config.toml
train_examples = 195000
image_size = 32
arch = "convnext"
isotropic = true
width = 160
kernel_size = 5
residual_init = "scaled_by_depth"
optimizer = "muon"
orthogonalizer = "newton_schulz_5"
grad_clip = 3.0
lr_schedule = "step"
weight_decay = 0.04
Rows from block 13, named by matrix and row number. Each number is 128 + 32 x the weight over the matrix's rms, rounded and kept within 0 to 255. All counts start at 0. Numbers have three digits each.
# f: depthwise 5x5 conv (model.blocks.13.mixer.f.weight, 160x1x5x5, trained with AdamW), a 5x5 kernel
f.0:189115180101109145058127144129126077117145133109136122141136172131094098095
f.1:195158138202216066072122133119092129136114083068128147150141174109093103144
f.2:110179142214206145108138069170131109122071118114138143108092169136138114124
f.3:109141193173199128159096185212156094079096151148120130164117144130113129100
f.4:095127130106116150175149126158115151174155107114106180102100069112151115149
f.5:223108104165071076095120166127116130089153097172182104153129108092114186152
f.6:097114132087094082139225132154082173115146135131166121141103083161105134125
f.7:149155103123137122109135115144070153102142132183130166132114118186139151168
f.8:107148127138174128150107163173128121104073130119145068112171158129163162163
f.9:180066128159202111113120115131113129164071126148104109133145148113151142138
f.10:105143128137146108134111159133165140159108118086133177156131065041095121115
f.11:130138119168087169148124220112123115046145061187188192231170105081090108093
f.12:143095053085132146144156102091118110161111042133102128174088152150145165158
f.13:092119107101062129129187153145205092128116109138134146158140057117141121137
f.14:110110150116157084113097086128143151174064080140077152105148141183173177096
f.15:110150121095151117146141132106133139123100117091168094107078109182190153172
f.16:142121147098086158098084128101111165126159081097109127158136113085072133108
f.17:111127158158154172134150122163158130115081126076088110131133128093118124129
f.18:122171120127085123116152121086171176156125112118123165118115062076109093098
f.19:139164126158170109113106121132147174072112107110162095128091191127148112134
f.20:110116117172116173173158138190087076140170116160105085134186120094125101094
f.21:116108158122096163161110118147124125145086136127131137103125155191197163158
f.22:206201157134155138117154089088173124133115132120078121085096142117127122091
f.23:199091123151131241081116110162174116131129138163071103125138158088153124132
f.24:129106144108090127137163109146141139185168073089111171136126089130095094138
f.25:139138170073129165141166087116101166107156175155105155045107062134127082056
f.26:111127099107140027138147157139074197141119155163079134120094155171073161188
f.27:147106175107127142112142107109113154164099150118096097111103169099167124125
f.28:138119191196101160110114151106120105110122110168147133166130117107129156156
f.29:105147133222102108116132145166127157075160154159164152131148082134087112091
f.30:142099101177125131129102137176108136133137118165134114109164184160124131129
f.31:119124137174155148137096156198146117169103132125109136103109117134124096049
f.32:122143122127148148180145094115155148105141131099082132107176162108116117118
f.33:098092074079060138149158123072131117133187114142114096126122162161145135142
f.34:121138168096116124128170111090197136169118108130085118139073068121098131082
f.35:088124119110147101110156117099210079144159131205149099064085098159188108106
f.36:052146132135139096088095139116134143121168135206124117152121122172131141138
f.37:137169167159151107151124123181155147084111109110127105074097154195110089117
f.38:173166167151153215146081113107145063110142145153116146088097101154153110135
f.39:102042100141097080107133150103099106150133142085151193136187101135107183162
f.40:131106154082104148151110051092127113123130052206154157128099145146159120156
f.41:106162158149134091162152109156055129099094123023094159140153094050097121125
f.42:130115176103112143155068124139102115126136113155121100109108187162110149147
f.43:094116160163134106156136101115074180178144108112155119157160127101104115157
f.44:091096179125122166128179069117163140166127125097084129097112148108120179123
f.45:130145148106115121141130139139114107128074161116114156096160155159134135132
f.46:150114106138165093074109123166112157105128129157164129153139164151095135159
f.47:143114149126081099120134101101155177171113160094124104114107076122165126087
f.48:107095144133086116124096154147132145160148134064100126124101146139155139120
f.49:091158130131099132138114126131147108174133116052109121125149095116113142193
f.50:196092155142154099046124086124165100154155106160102113108136198117148096143
f.51:156140133116100106111130129089154152125123113127191151152144152154146148174
f.52:153175140143165138152153069168108128142096124115094117117121104111126105190
f.53:127143114119092147197105132118155144167155118117146105118111108125119120102
f.54:121087095185181124108043104125132178156141092154081137134139126164122144158
f.55:094160198177066091123128154151182156103108189086125150100132085111173112174
f.56:001020125082082151147167132130099099139145190117096147124129131087165132123
f.57:099104118114107135117110133090135115136131101129130120158123132123123192201
f.58:204161137133132132093126151100129108082089111118157163115134097109144144136
f.59:083115130113147108108109127126132124127157113174150126141166145133164178201
f.60:128176149124147182198135146142149117053137109149152134177161109084097130111
f.61:088082076071101075213191161135129124171128116071109146126113181114136130158
f.62:132113137186219095083068116198127127141100136154148124128147104149137135115
f.63:152088122129103145114135136072114101170101110096121129127126188203131214154
f.64:122086133139123145144144105151103169107182125115126127114173095108106152150
f.65:116189144161175217182096099125102108085150147113165133131134157194111135121
f.66:027084137098096096149173080166120186156148135081146147118140060156167139102
f.67:151132112120112149126141131092075203110164130065143167117155050093094176096
f.68:088134142128044183114150100121166168111159094166151096121137156132115175134
f.69:212147134152134141113079100117176071093159117111103128088097167119156101088
f.70:123109111131147096113127106127125069134111147133074149172109199156139123203
f.71:027129057165054146199146176131088127092158148161162146125111095129103133102
f.72:162166150123120146065099138126114108137063108129105120114106103124109140176
f.73:138145098085166130164141079164085141106144198113091098067079158180154101205
f.74:178209187157137137145078124178149114078128119155134096130110155111120150117
f.75:124120119113095172148181152141158123111126125128131086105125092175122099088
f.76:132105133151127140176105148173150136136122154153110109031108170153092092062
f.77:090121133097134174171178146129067136112129157142113103154158160133126066103
f.78:149152125112126119144147120153140141156118120105060089116123154092080059095
f.79:076079154083068183158217127163119123146108119111114152124115116110129137114
f.80:136123099123172120114171138103162145152099094122088130106116199073090120072
f.81:137149136121147126064097144113158127118146113124144146180153110099135109115
f.82:163144144156148178104136095143119104161116150066114161070109103196128088172
f.83:080110185120092123148166105152166162164137133095121139117126096075119112089
f.84:191140107177146142107061120131137106102111154142144132118132156131123105103
f.85:160113154173158118050136156146152115161104153129106103129101172174118123120
f.86:140110118108138120144132133099086129158120122124105123133136185092058122080
f.87:137098143106093157076138107122120152168157145071134125140133112069155108080
f.88:143139127147190144131157082107155086165101074138130162099095148182105094052
f.89:096127125167095132129125157101144190111163082140155150183139064115122108057
f.90:083128127070107124186150131098112171140126131095115144120134145106135131129
f.91:112131145167174116136109131180148110103119135138096182084113149118116120099
f.92:160132166209141135068119105180172097137127087182118126138123200084124065026
f.93:143155154138116161141104159144159154121120160160174094127090129162153129155
f.94:194094068134082187096133119126214108116144141131113080141128160184139111085
f.95:117202202199130175131123139151185096091145123185153114145118092115149134103
f.96:026073107069095100105117120124086152136168126108110185126142069112168147126
f.97:159118079105142122112133197111033180110112124041104162186132089062095108096
f.98:122086074036113118185153148053087127140120139123122105129113110137124154177
f.99:118106178103190146133108080160136115140129180101093086124132186174178127141
f.100:133124161141140134137142097123192109159164165255118068149111224187156122159
f.101:188175118192080145190143129073175066155141122154138108131129144153094167095
f.102:097157159140102157100101137102147183157109135095108131159133064054092108162
f.103:085124139130162117095170104122130145118113158149122107139124171174171152149
f.104:114154134116168099127145193142153120139130179134124124118114140121092096079
f.105:142144143112109174111129169118098140087050133137112118094128130119133133079
f.106:135132120124109105109090132117104102112140108185166124175143164128127169040
f.107:081139074123149163185162124143133111113104092125127148092071140146173120087
f.108:141108100080094115137146161113111180145154126122164080142139120133121158104
f.109:068098173109055145188131096080153128181143099148118153106129081127135113089
f.110:126114157126083126143160156116153195177179131074123128172131133074080116086
f.111:119077186107114141150119136107167106164164147135093161158136088082127107081
f.112:119138136116119130097148108126154095102138148204127085115120221214186156105
f.113:110178139086134115189149144125124145166148095101118115092106064146084142149
f.114:093122115091082160175148209113096106150133148125146123123124159110112127171
f.115:165141127179160102116098133135132116106129109158091106154172154121158160135
f.116:121113163145124118120133090045137113131143077136176155140096118125111150136
f.117:120142140078207167158117086122135125114129129107149086129132153106092115118
f.118:255134147189168116067090130123190093123105101165120117148106167100108128135
f.119:124163159168162139155207164127183178222203167140173166180187142186173175225
f.120:151142118118148114132121110086100142074096125099135129143104184131169141144
f.121:013113108133149098131154114151111146145114127123113159129139136126131123117
f.122:117158022180151162171106173148045101078134157173149112113117179191135138126
f.123:137100108156255140129122084178096133092102155110149121112148164102138130213
f.124:093124145102063144142127167126127142167172131111152131121093101122125103038
f.125:082169148108040151163101201136070167131140116145115140145154080096108106156
f.126:178154157170168161097088139088095110093134094157163139128101107129127096101
f.127:096163146127111112124136112141122139116179164131126160139167058117082147105
f.128:149139141163138127099114136158117079118104130086132083176129143163138127147
f.129:151159164186242095120150106196156126072073116115144159148094125131100138123
f.130:084116060107098090148129132144102152183131127126120168116148142133141143135
f.131:105106178193159153135141115182051139131131108139121132124118090101106138124
f.132:141107085059099135104148112109111145151127144114100142095123113159155137148
f.133:142125177080170083091156049109174125191116154093112105119127188122111147124
f.134:117115067083115108161139129122160096128127107163125116152141186202137097119
f.135:172162097112113071059130137131145135127154101157120122100154234145091124126
f.136:093033080044125085123138126090117143148138132119120116132111169108138145144
f.137:213222133144153216152063119135104112084166116100167167086143102123118107141
f.138:197109122160177125132097088123132105087073128139117092123133159148120130178
f.139:143136108096147161118078168146108104081101089140150127126166189176136152132
f.140:125108129151153159151139138125123163095128123061140156163143003079127154104
f.141:130183127147151145133119089179133074063142104129132108115121115191127129158
f.142:151120094127053148099133126096149115084114054146135132163100154180156160094
f.143:110092130107115130155143115123173122141179143083152132150106086089125134103
f.144:093169124086106138141084098080140099109119124156140081150169159181111181181
f.145:072122157131186109085123104137139121128170131162107095086146199148175198189
f.146:169115110180159095083058136177085093080127136161137146149139185181104151159
f.147:087189207214062163169091144188157169078141123120123103127132123152135098137
f.148:128095189183155134162106099189086132159106154140110147139124157116105070151
f.149:209137155150112147085128124124195123106114105088094156141164085094117140131
f.150:056048101093132109157147068100136154168147131101120165114129150084163128117
f.151:116100079095071160104147130108182126135154153174108132132120148138113105129
f.152:189107144132178108094125057110161109158142113123084140102105107103118089105
f.153:113156103153141069199118151168066094111107151138177142125176089156130164138
f.154:089118123103151155186123141142085133097117146165129092117102153170065172093
f.155:168133150144155170089084131125184111126121163088123128127116112163134138151
f.156:136136180106110157137123122123138178177106116112106133099109107101110120139
f.157:163098186100114128129129131105146113167099130094133126134095100082148101057
f.158:099168113134117180126143165159125151106173113153095158116098168135054065019
f.159:117146142116077105099145136074154118131174132164135169100096097091097105095